Weights of a small multi-label audio tagger.
Model: arch transformer, norm layernorm, activation gelu.
Training: adamw at rate 0.001, 21000 steps, batches of 128.
Rows from block 2 of a small multi-label audio tagger, named by matrix and row number. Rows with one number belong to one neuron. Each number is 500 + 25 x the weight over its row's rms, rounded and kept within 0 to 999. All counts start at 0. Numbers have three digits each.
After each neuron's rows are labels from the 100 clips, of 14976, where the neuron reaches its highest value: "lies over" is the class under the peak; "loudest band" is the band of the loudest frequency at the time of the peak. Only what is clearly more common there than usual is listed. The data: synthesised sound scenes: up to three everyday sounds over a background. In brackets: how many of the 100.
# fc1: MLP up (model.blocks.2.mlp.fc1.weight, 768x192), inputs 0-95
# fc2: MLP down (model.blocks.2.mlp.fc2.weight, 192x768, transposed), outputs 0-95

fc1.182:487476504501443511505499487493542511498550500501487508512489484475473490466511470491534482494514525487490488461478457504506520518473486451480474518517526504506500438529495461512492516509525550474474535485480506512489454518509505526454504476516493441520482478490483448520529534479501498568
fc2.182:540494479475519506484479529502477498530502481536475459476523471488502512477562476514501509505471438505504485493495520475526486509507513462534530467494482466490475491493488488508457505531491504496466485478464512527522530516469463467501547472535506536573510465494493504478555500487521517503
lies over: laughter (28)
loudest band: 500 to 1000 Hz (62)

fc1.618:504512523543471512494540473451531494501514464499468456513494455522509516525511468484539494537473521493506482478461484514458504501504504481504438542515534532497498483487467459486469494500529501542502537485453507516503476468524505498466482509525485451531512522493485439513460513514508461512
fc2.618:511530480549475492466451520500507528523467490526493503542455527495541484482437501516494528470493511492521454501472473497490457534477446487459503513500478520565519524486515527492510510493499513448510515551518514513484483537489418504498549513531494490502523490480502511511491471509511526497
lies over: speech (34)
loudest band: 4000 to 8000 Hz (43)

fc1.271:524524505498486547509480483519513506493513475521466503511519455461520489475434529515484538499469518474491538501472525494513517520502494530494493490513484519488462504490460496499524521504521502530456507485461510483484513563512409494475538522494472467507523507518450504516471461484529548481
fc2.271:479498477464530485523515514486527485513477475486495528496545501474487532517479502451411462529510468500464546515503457539488531512492511524484495476523487509491518482499535514519506532501465492500526477485495520499536513529492500508493489514481520470533484503509465558504466471531479533487
lies over: meowing (43)
loudest band: 1000 to 2000 Hz (66)

fc1.356:508478505529510509510489480465541481498503509504508480469444462474455535529491505495476470506520511447500515534499553526476485517516464504515520520542476500466484482518477509502505486479496525554452557510505480503479526535516500471489510509525516528465500495528481495456471498458491513480
fc2.356:472518476454489476518471464527478488516481494480473537493475494461418529485505510555496483501484513514522496516518498484498564504458506532440524432508457521529497500489491522458502510517475478507522497517504512528527499532478528478527515469456512527524477468448523500529566492451487470511
lies over: laughter (53)
loudest band: 250 to 500 Hz (56)

fc1.677:546463533495495502528500572520495488504504500565465513524494522516477510454514477479458502489493494516503516496499522506459500486517511523499502531530537493488498474519491508451546464450488497496446504456523502503455466551479449512466473502511512502481506492540472518509528489489561493479
fc2.677:508492523499499506452477529506504512527468492547477488485538502500489538520500493484517526466503551482479513479463504484452557479536502486539500471527504493498508543490532475477515537483477481506478471482534506524481459472498525492470465550447541515524495473508527488492484480520500458486
lies over: drum roll (38); glass breaking (32)
loudest band: 4000 to 8000 Hz (32); 250 to 500 Hz (32)

fc1.81:534514509516443490486490496516533510515533497502466500518490501488542478474491539513506525494475535484509515484465456538492513538533489471483477521520493496492449498509469493456521511467482525535477511475477517474522450490518465514464535524520498476514522494500481446541486511525536481526
fc2.81:495525467501499454485552495500471502486490452496539561515501500509495520499499531503527529490516488474492476498524500483486468509472522481476545499501507483477485488510572528500500528537504510458546483484531500507504469510484469499503488523479525494473520527510467506509520495571445463511
lies over: howling (47)
loudest band: 500 to 1000 Hz (71)

fc1.693:549466494523493505489491508517509499480497519591474536547502507478485489471485503497512506494463472480532548471444503491459490492501474512479537502577520483504502503498478505474461511459491526517482501507501495504476507535529462520428499497509524528503517443520454481522486474519507490484
fc2.693:501547463469482513456511499464491456494470445504533543518527533517536497508481502490485497484492508532466482508519509514470550509491513471515497482520520483461463530506549522471535461498497528464543470507536527489462463506499528523517533461490522510489526526516512536494471490501496479491
lies over: drum roll (32)
loudest band: 250 to 500 Hz (30)

fc1.739:521504505533434517540479519490544490487521471526491495490458514481535491515495513467463489487492474497489504529488506529495475506466516529481482540499495508444502482544492490478488531471497499550461518537495490511485537551513478532481503522547525473485507504502525433495493481522509504501
fc2.739:486548514539472480493467507498537473512569524489527487505485475476515501517517508504528481520484541457472515486508512516515528456461469518480489530561508524532499499505457507495504494468547557509461514492442495463538528562471538490489496507489457510481490461470494518480453477509525511503
lies over: laughter (33); melody (31)
loudest band: 250 to 500 Hz (39)

fc1.451:496534507520431509532524534482530494499561487527517502505476492516538471496499503474517537502500508482496539495464496524489529522497500456480494513515518500473432492541494471446498547476523527505479510468497541456486449519528465499452485534527507468494486490509486460517504494537535470504
fc2.451:562487526486468499489477492511489514514446478519491511499467506495475493492505495500507517499522506515477475529508517469495505518515477508498503487516530531504502516516496538568514512517461553501480536497514477515481496481482483484472507497501476499499499530505504521461512458476445548472
lies over: howling (94)
loudest band: 500 to 1000 Hz (100)

fc1.34:509460491544475526526489534506496513509532480521545449538492470457465509516495505495505518519501488499500553526429484501460519468500509467508515502485531485524460496509460523494474521478540489515496487473532504491469496509489495501461497466517469516490488492558477479524518524453490512541
fc2.34:496535523477539486463470515516532473497483569528475463491490536522461486488496493475487524455506518517509534507525497492561469498448488516474512475437492484530480452529471525472442502498523453505484492493452484477533524489486514497500502493528462530477489506500526482495504483467502505488
lies over: frog croaking (91)
loudest band: 1000 to 2000 Hz (76)

fc1.606:513494513516490515504522551495508470524522478509542497500504472524462498541453484473476488497503497466482578518505533507476490513481530505501493523480520524478534478558479497456499503477538462526505488512513480512483507532473466529519448497550525484472495451525517491462474527511517476461
fc2.606:473465469520510516484493525483513474518466492481530551559509516529484501514507491507459464518494499509510505472517472521464504483497518502443558540460491469470528519460516561480481500489481475525485515518549486502482527514496516534467521489487506494483531502504525450490495522490478495512
lies over: frog croaking (88)
loudest band: 1000 to 2000 Hz (66)

fc1.104:494525528539503516505531494507530518496513522494488499487500492489520505511511487454469437526498494521498489494478515517534547521537507522508489541540504489457508520483506481498518500479487475503461493454517535503492491470507474526482503536512502460509495515522479444528528512503494521482
fc2.104:500545462480545522531469451485528508468489543494470513509500489468534519509520495460497486525494492516501525571512513503521507506471504503455526460472474499474540482430513521521489506531467496507508529460536503506503520523527523462516507485491514458494512448541525453490478506530494499512
lies over: meowing (46); siren (39)
loudest band: 1000 to 2000 Hz (47); 500 to 1000 Hz (47)

fc1.10:491476516506489483553469524531514469476519467499499493471511488504519513526487557465500526514511517475510511499524464543504473538490540468494521531523507542494459511524467506488463466482553468528480469532498490462525568521492452535479535529477483510486503495497455492539484531497484490536
fc2.10:470495516518525495503459501489534546504505476479472460540508495469500492465478495498473553489555541536495508488494471507516482512500532494506468508479478485548534493521487515538465489516528496489502486516502471483556503501450448470482477489532519489498518491482512486494485501491519468517
lies over: frog croaking (82)
loudest band: 1000 to 2000 Hz (55)

fc1.230:484446504492495488483511500522520485456510515504515500482511486527511520460460511513525528498497515443488522518508497512506447508500526492496508503524512516521531486556496470492457525502475513511477512466490512495490460514495467476508454526555473508526459520508480488521525527506473513468
fc2.230:536486519501469439528503514526533495521484487497495488519501510499501491497449498488534471508475507508506538512525488477501464494487534512513522471508464449499513468523451529501461540495454520525498528473505479544487488499530507464552462503490501475483555493488501479486476517464529491492
lies over: laser zap (40)
loudest band: 500 to 1000 Hz (45); 250 to 500 Hz (43)

fc1.339:460489532553521510495489536468562518427536482523495493511519469499517508499488476500517491493502530510528531501475479568523500496547478555528481513539499505502469478515442495519512491513462507523490495451465512527507500450491488503474528502519486475463473488511475486507448504519511526463
fc2.339:528526485517545504507480532531467490490495516530473449514521502468503484502499499519471496477486484518483462495491498424506533503495486535507510499500517541489512491528494502471517481446547501480429475515515493502503504509493485505471538510495496513512499515516469506501522481506485496490
lies over: meowing (66)
loudest band: 500 to 1000 Hz (96)

fc1.543:502520505524493526524513483463502478494512493495504506501465488487476493498489485495474495535515495494439554519513525488488490470529521576498511536514498504478516473499516504474489480489526462502458507522487479457484525513522461519486492525511534486475438466539494450570526528476499474509
fc2.543:493507496486508517497501466500473456497511559496483470480520500498525516527462470488519492504499494481468516488484539455546543434459464456499476478485504522528512532460511470519478491518520502522449477514499481500465497497536501508506482507477465499500480526499522523510478518501479522487
lies over: beeping (84)
loudest band: 1000 to 2000 Hz (91)

fc1.705:506526482486478501520533498499511473498514532497526495456473485485517505544496494457476474545472563497460469500483459514510509491449479533514503499510523481471469493550454485523488509519462554531495501489480479467481473516490517497523488498489552502475454490499480492505499489533493555476
fc2.705:497490450478479466510506496523500471477422530477505546507530481528528492510508483515493499471513464469518505507505505494515494470519490527471526488522475475503475512525510569543499467527529530518499467540496457522487515507486489485501468516496539519505523522549499473548492532461474502485
lies over: meowing (50); howling (34)
loudest band: 500 to 1000 Hz (99)

fc1.588:508463526499470519515517546505523496487499512569479521494507510567502481490534488472465496497516477520509537448497496508509493443474485507497492509513532513487485489530484489459520529484508512523445496471515493499464468537506498491446493514530507510506478527526459494533533508481558542481
fc2.588:483511531490501472496447525525515496500514515524520483499523520494454505498507509482497505465496512530487526491496511497485495471526510477501531527488491475496519546459504518519485524458473500477487481512523510498525456528478537541506467483520504504494449480474481520507512518460491501465
lies over: drum roll (30)
loudest band: 250 to 500 Hz (79)

fc1.421:497531528552499500495514552475515453518523462532532502523516484483463528491501465428503526530481501470494578467465530504494479511528486502474509505557524483482473485553501515461519494454527525506500468484506510480495482528494493516414510500503489523522450503552466483472489462510487477470
fc2.421:497517503462469508518489538474511516526492465523492510489497513501531522476485497487516497428504519477516555446486489487456552528483519506500505430508515521494464490491527503496484535528523498493521490474553503485490460508523505477544504493463487533523500557525521524498489483482491496473
lies over: drum roll (99)
loudest band: 250 to 500 Hz (66)

fc1.442:511499537520480521528502550494511442461545465535496478450519492507512540519518474492466439517496477474504524493497504496520488499478473511530515513529516491460528468547463462477464499492511506509509521503482512514485527549475498512500469506583483495490502462498515472487507531538491505510
fc2.442:540537497460540491544494491529510519531514521492498492463516507509528531480459536468453464523460494514535488523493462478492485507525487481521490491496477503466456468508538495542553488529476505476528482460491485506520497511478514472527514501465498487548506488530488515519504511509517536493
lies over: laughter (55); speech (25)
loudest band: 500 to 1000 Hz (78)

fc1.731:520502545528513522531491519500500531457488489533489504514514488485543470493487513511527491522472487473504495478522488515503542505474472506503478508489565503486487519534495483473501495466534468503509490498495487476494511509525461495524515535504456475502520522514479490464459487520470514526
fc2.731:495486480522501527532508497510472500523497482501530522518532468531503503492476470447496502467514536478468495463480500489463491489517493484480520569496498498490435491497532520486532535523487515472540504517510520470516516487461501480534492493568515467488516466506495492474499512518506488538
lies over: laser zap (32)
loudest band: 250 to 500 Hz (42)

fc1.192:458519498514481520526539517475508464501553538517512466482471482513495457504519524415455482504501507518513487448474510519494500536497478486507485529516514493492492473510472480471506521444509508497475514463493491463468498535520488538474500510486486481484491495486459448534505546507514510474
fc2.192:494491491457526485520534515494506476531547508543494531528509483473485459530491539508489475489506524526494461496475489462531470445482468515484472518452454505487467503479540536502506482512482522510484489509455484485505517499515491500486517489476513500491503545498474491517465535495523520473
lies over: crying baby (36); howling (26)
loudest band: 500 to 1000 Hz (54); 1000 to 2000 Hz (43)

fc1.593:471521518556513523470521497474516491519525442510533500532537465500473528497442488509512486522487539470482525497464500474504547459508503502497492495518539497518489464504462510488499502505538489523513496473486476478482479487529469512440487499563462488501458508555463517473472487505498498488
fc2.593:478535499530489517472497521479511485491493462495493417494468498539526491523537508519514507504485463536523510515495482498501511502506492458519487520439482484556461493497493519483459528508538512477444480466509486481519503523479492551526527513504509546491494545499495488510518530485513524494
lies over: frog croaking (55)
loudest band: 1000 to 2000 Hz (76)

fc1.74:527491503545504507483465488497530516446524489547537519490498489489529517512505489508498475508528463508509520512444503490487503494534495518529511497544487466473529507519455487475478503472547513517464528487431532533498529506509490469486522533517491482481486462516510501499506472497484512489
fc2.74:498437487469477506513477492483485493468493505514499497484511492490534486522479516521519540489537493471540496463490507524498434482525474522470500523485461517500476502480502498459510494474472535505483456550458451471535527539458498510478533519517529512522514540493456511491496540492535508486
lies over: speech (39)
loudest band: 500 to 1000 Hz (71)

fc1.42:510461524521493538520517546540486502501524508527498500492508502476491460471520516454526488517422477490523518521487509548508539509519479514545486518506521499477440491504488503504523495488456479524503507482524487489459480528486490504462502473513492520477535495527448487529514480490499530509
fc2.42:487510519516525533521487498480484529505480472530495474512502489502529528493485489495499529514501533481461503505525507507458487500514523454499500496524483483533543501529537472481510482453454479442477484516501518520525488506476525513536496556536510463500472518531510508458498499516532519476
lies over: drum roll (27)
loudest band: 250 to 500 Hz (32)

fc1.401:483501535519469551537498504474535471468534441513509476459517483501490497518502500482492478508534505470436557517463544508464461484515534515538479530525529494461517491521506474476477496452514478504456523518484515469475528493482483488464522528499492484512448499558489471532506500470512506490
fc2.401:505524534501458478427490499509468507476507484504501488525487494525499496532445481502530502422501516473502503473531495497506495473484477507461532473486497506524457539501508516509508507509517535498519488537506474519478487489520538546490492510476498531521479534476510521469486489502504489515
lies over: beeping (91)
loudest band: 1000 to 2000 Hz (100)

fc1.348:492498494505499485492530451501504457442505504510537520456481468496498525508501539489481465492505505482492480489488501509494510542508495508492499518543496489477505513541500459483501518499508486533502547491510522456440487513485505509490467517512480478454519531504496472568487566542484502506
fc2.348:499501494517522473453499508485485529509518490513492542467453507513500539480476475516489448491513525491521535483554509454452462529517494485488506523487489504506521510495536527484522482493537512499477500449507518519502490495501487517545475475480543502494520537517477498535476504501467531437
lies over: crying baby (95)
loudest band: 500 to 1000 Hz (79)

fc1.179:470530516528504516521514477505544500447494452506517507479510521501478541494486516461518495550467502467450488502496525501485478478473515461497491523531561495501464437494485503530484488518521502521521512505485519467499539495495502487465472496506464493508451538559488499542503482483497528522
fc2.179:500510511489487499502464518484534514545544509528503500463511517469439484495508508429493541470487526535464497488460473468528500508482492479477503556478510493525498443542486510486489485481520516461497487496453465479486492544484488487508475529502498485494491535484483510532517530481520530492
lies over: laser zap (36); fly buzzing (26)
loudest band: 2000 to 4000 Hz (52)

fc1.759:524483502556452518498465547493504479482499473495505489468503457484498493540519497513470512515457475476467504485486493491473537536465493475521487512493529483490497522527459485491458518466547530544462521493531519505462487558516486488501486535561463519504539492491525492502453492475496521509
fc2.759:451470518518507486486485514477475489474497493509526536498528503513533444506528491535498531474508488533482470444505518483470537502505456488490529489472485480498493543518589507482513456490509466469511476516500490473528512484497486523452494515540511509503499483515514505559473510476526514508
lies over: laser zap (58)
loudest band: 250 to 500 Hz (56)

fc1.258:497495490495510523545517485454489443472506501477493455490540433521478480523539480483521493511493505481435485528497507514499475498503511534509483515498505526460481455532509498525513461489488516511469493535542478453508515521489506530473487509522509489533486520536514481518519496495499457508
fc2.258:493505500514478519495520473482514496526521526519479473515479579440504503486498497481527556463522511484522486516472465481508513447486500429499490494468495491511517546435493506498472524526486491478521491500514462504488469504516492476478535449473461503508492504491501539478515489519461515561
lies over: beeping (67)
loudest band: 1000 to 2000 Hz (74)

fc1.471:478513504531448509537486521473519482466518483506524524460470527525508536546511488473511499532511467520489522499478502508523485478464488563495499514517487470449520489507449499505490530485553471552500496480461531521487543542526514528477487563515503474492512521514522434503527494518488484499
fc2.471:530491525495463538507483531499489472453511501536437473489524489507500501483477499530535446490509492521550521440532506493494472499501492529561421494509501529517511490493469453479510495480516534508467498530506502524543523548478531499518497494487488492502482442470482524478488481476495500484
lies over: laughter (48); speech (41)
loudest band: 500 to 1000 Hz (81)

fc1.358:503508507507491510527518502501506477485530503534481478513483464507466495471482500475545486514511497509493484522533516518552481575497530507522495518500513487496482480505477497522463468482491513554489509461518494490505548471529477483481509487451492485511490496482485435533486523533530473461
fc2.358:506489533492465505523534479518498472523539459500482519501538492502483444445482493468511491484472456506500503492502517483485484498489544503494471507491493515466475484506554516539513534488535460465517515489522495498446508551531492478444527509495501508498516484534459517512522481458514513494
lies over: laser zap (27)
loudest band: 4000 to 8000 Hz (31)

fc1.200:513526486508511505523524475468510453508489497494523500535506498461480519495504507510478458545479498493522522493497549474496454493566524474473513524518505494491509477489502483501517496475535495537521527549476477438491473508487532516460465486527490516461487499528473445506509509471536491485
fc2.200:512493550516478472498477502463463480525500470531497481515533468541568516541484467507510537494527495485515491477459479476481462464518468503519551495475483494486512551507501535451499474451489514523466511510532518494516464464490503493519496495481481506492511555459490521493483471524458480476
lies over: beeping (45)
loudest band: 1000 to 2000 Hz (67)

fc1.721:486464504537472490523513513484532484470530450498500503443468479528527548475502468484485492523502498500512552511515465527481525545507499475493526535514520509514487498536486480474473521494541513519488539511514498505518501473484457489513501513540435514490500476517514500522448542513482494506
fc2.721:508505501518534474510508501503513506535495519512473534553504509513507505484480434470453514492521496550489518470497476497478508524475501508514470485523492483451534510537523474515500500540481487498492526449512510524484453517480470466515458543530467510547518480521524500482496480473497531436
lies over: laser zap (56)
loudest band: 250 to 500 Hz (49)

fc1.78:492478501510463496533486527525530497470560499517512470532483496487500490472491499477491491496487513517551510490498488513510481513516515477530498530519513502495458480520441442471507483445509489538512537475519516489503477496535494550512468536494504458502504491490480477536505558535535517476
fc2.78:521507453482543476513470518506530493463504499480522499493554525480489531482458515459464498482496522473475490475531452482484479559502533514453505519502548479482472516528530494512510491467508529501525513506508512453524535499490479516530471470503509423489520524506515499484447506549483503538
lies over: crying baby (85)
loudest band: 500 to 1000 Hz (88)

fc1.567:533486524537527505504506508488550510472514508526515471518504520479486511475459539485467443492524496478523555510480537509498489509536519528498479531508525491482492494509449503487513533456514490555504505500517524449436516516489461518470479491542485491438491445534475467523476507493526532507
fc2.567:521512563502558518496496535529513486485500479505505486503514503548508505493478484441492491524475493494516532489563539485508464528506521532498508551504510518521497504537465492485502486459518483517521488566513503510488529509466447499508453526468453464492493519523491516477464524512501501440
lies over: frog croaking (95)
loudest band: 1000 to 2000 Hz (91)

fc1.174:488466511487487505525512499495498481479509523481499482497529451534471484527492447449506498511468521514457496491486496520524466507520522543526486523499502547459479443515508506527520494497471533489481494464536484470487526495482491475478493509512520483541491542501480484512509518482504534484
fc2.174:500481471509463535493511505494514466521518521534518512560496539517499485494496524455512528505537485497552510486503475485485501477529495479534490471451544506480499486462485498501498496532495545508542496482488492471477483484478465473506548458499487514485489478486510529485491500489480471540
lies over: beeping (27)
loudest band: 2000 to 4000 Hz (48)

fc1.3:480461512498468491532523499504501460476507517502506512481473461494467490500529495456438458509505498530471506475496483505494499531469505497504506535532516566488546512506476457497487494479505495504484541458507476489461471529481528552493452516522515486493474515509452470518499553516543544485
fc2.3:494539496476545497541499473514540526481484502508504507511489537490487519488463505497477464514514508531514497523497484479472474510499528489483513534469470444481517512471511520504519484489504495496501549482514510498503546464485477487530481496467492457475491528487485472516504533538485509455
lies over: crying baby (99)
loudest band: 500 to 1000 Hz (94)

fc1.642:476481517539526507488489522509530493511520461505542485515508497477462525508459509481500485531492508468489533523445518484477512474500528475488504511499547521519505483516451531462487554488537485525504486446501487484463515506475440502439479466528474503466477470561466494496519516453493509505
fc2.642:509536518495522556474478522490538481472491526538513471488533519526468499491501500461468498491489525479477517488523500539511441494474523508490476505443534488502482479531463531483452532492536510513475499494500516468479520531465496508493482527499479491492490524522480479500479540460487520457
lies over: frog croaking (99)
loudest band: 1000 to 2000 Hz (72)

fc1.382:521481486489483498536529492498493477516507528488532506467470528473535487486526531497495515477509554528514508468500541482510488504525492455487507525527473479431493471500490491425528535474484485490474513470528480448480436538521498536489490514519505504474513506505467499508520488519547505498
fc2.382:489465512438487490497511466459486494519461521500524499522551461536456472500526525481516480452459483472490487527459470517494503463489468490508524500456529456480480471510505520498486505440522519536511521537505501476441519490487540512482502514491532504469501499486492492515479503498496474514
lies over: howling (33)
loudest band: 500 to 1000 Hz (53)

fc1.20:514546509524491499516491544489509474548523441506526455475503513484464529491467467508461482517495516474501541517478526478497512506515529475461508515486524509505518500516484515457468526477534457506486503503486500471477506550486446491484478531567497479478494480552498486522515525477494501479
fc2.20:464498521544504539506457537505529444495489503507522487519524530533453505490475502510471507501489540479461521501479496526489530490452536545488475495485526509543492534515473538462448550496556478531476496506522513479489517521477480516479492556510469488480513525473489486507497523484468489459
lies over: frog croaking (90)
loudest band: 1000 to 2000 Hz (95)

fc1.684:502486526527511515490510502493502518500532504528489504537511508509499490485479462494522414501489504477511495465494460505507508478480484466515445513497526491463510413539457462515506544500478512498493507482520519520483493499495484498493505481504497429486506482494496459533491487522508533551
fc2.684:509473496453495539529440502486513549536502459524452499478510499505492519523538481480484491498503447536509532522463495489494475481515512486510538443471461467461468464519488519520486498534521486542452523502498501524525552492488504474494543516519524542550511461521506488520542493487494519495
lies over: laughter (36)
loudest band: 500 to 1000 Hz (65)

fc1.31:523459509526495482495500517488529491462491476516492470541469495510538496507492480514493526498526521533518494498492472482473510491461519539528484522537504511491499481564450512490479490470515481528467496487503479478498503546532500505473508535516491499457500531501498500497506528505515535464
fc2.31:482528490497534498538496495488522519465468544497477554489501482492507522477484485463521517470511505503507532497520486559513497524525516484459506498509506474508491440550487520470479479529494487538504455518504478515565513512503459486507551479525491526537484456492514498477456530490497479506
lies over: howling (37); melody (33)
loudest band: 250 to 500 Hz (63)

fc1.481:508507504506530530527523458480541543509493498502514493549476474485470530510475501457498496467526512501496512502495514519485486522515511507492515513508497477492465479498496492497557492483510479500524564481505481504486445470528503479482516483518474506496477508484470472459496489488508494505
fc2.481:492533484501509510518502483486511540504472499491474502504496493525486488494533480523482485465544472548547488519488498494465510481485468493531518456471445450490485513451506501476473476525502547513527536502520481523524526467540523499539462497482523508503470495473553516486519499479454469462
lies over: crying baby (43)
loudest band: 1000 to 2000 Hz (54)

fc1.752:494531503524500498523541502540532478482540500504510470531511476494505483462469485474475505483494497507507514496478488514487534508484516484499504516519519467493469460533476458482457502462520486493479516478497492480510457537497451543470491514498484491510445475515471486515501502488493505468
fc2.752:514500456426540475519539493535522521539449547522502526456477502503497492519497549471506519514516480486517469486482468508434508478493529489466470456460488459513502501508501512479509511514479464475497490493504481510500467514491475479530457493472524485555514531495489491522501529517491499518
lies over: meowing (67)
loudest band: 1000 to 2000 Hz (78)

fc1.194:511519490501469512480534479445486527486530507512521496528471484480518517516493520517548530515512534497545489527475477498474522514507495466466433492498519512441485489526466494455513531499491523521505535478509542478460445466539477481459508523534503450479522504496497476492483498525527501524
fc2.194:489476514466503447494510516506497490537454513478503528504519520507456513508508543516498485486484522519538446504509534481495495489504479485468508481482528515514513467492530501514499506518527519494493498476488482515450522491479545561521455492517554473459469529507507495480527488489500528511
lies over: howling (56)
loudest band: 500 to 1000 Hz (82)

fc1.704:494490509550476501462478504477518526524501486490529474474465464517527541536460499496472527465518518473488510484471469534470476527457476545526453513498496503477528505567473489463506494452503520497484493479427518579505495479525481526494499543531524450469449478516524518477501512538500519498
fc2.704:482478464533483497488492454489477521544510494488511470547489456515517469537565507500515477512450489488476495486469451504466534512537487509500504562492442516492514545511482489516523493466495532514488513554490469470471485495496517538414499538488504503526505527485481492534491541518488492544
lies over: howling (28)
loudest band: 500 to 1000 Hz (66); 4000 to 8000 Hz (32)

fc1.557:482534529496482509558517545542531519480514459487441488508512501545505498468510493479515479521472446515503477496497497540526490467495513483486461528484530451494467442536523486478471486482462462497496489515500528460504470505478485513474534493496496464519498510544511447530556462519525469503
fc2.557:509517512486509477490505521531473516499479516558532488489539512528472537518492454516468482509538503493501468484499532485484481528490471472520509474503506521489511532497488497513483476523525461479522525488531469548494496493511540488480502527506502514539560558507493495484522517478521513439
lies over: meowing (58)
loudest band: 1000 to 2000 Hz (57)

fc1.433:520511498520465513567482502480508482504512443512475511538486474497496471535522503492485509539530480497486481489481517512479494476518497548509485555501503524488502486546463503479501486479482502537460524556510517474496496547509489464468527486507497490492476529549528503484506495483477474493
fc2.433:497494526539523475491512479489498535506483482499507456523465514510503475477510532475527539539503483452502522487545520521536460518447517507506485500485469454514465510513452510508471541491526455487516488479513484481467487506553499493535475480515502532520534494502484508503454456532536489491
lies over: beeping (35)
loudest band: 1000 to 2000 Hz (43)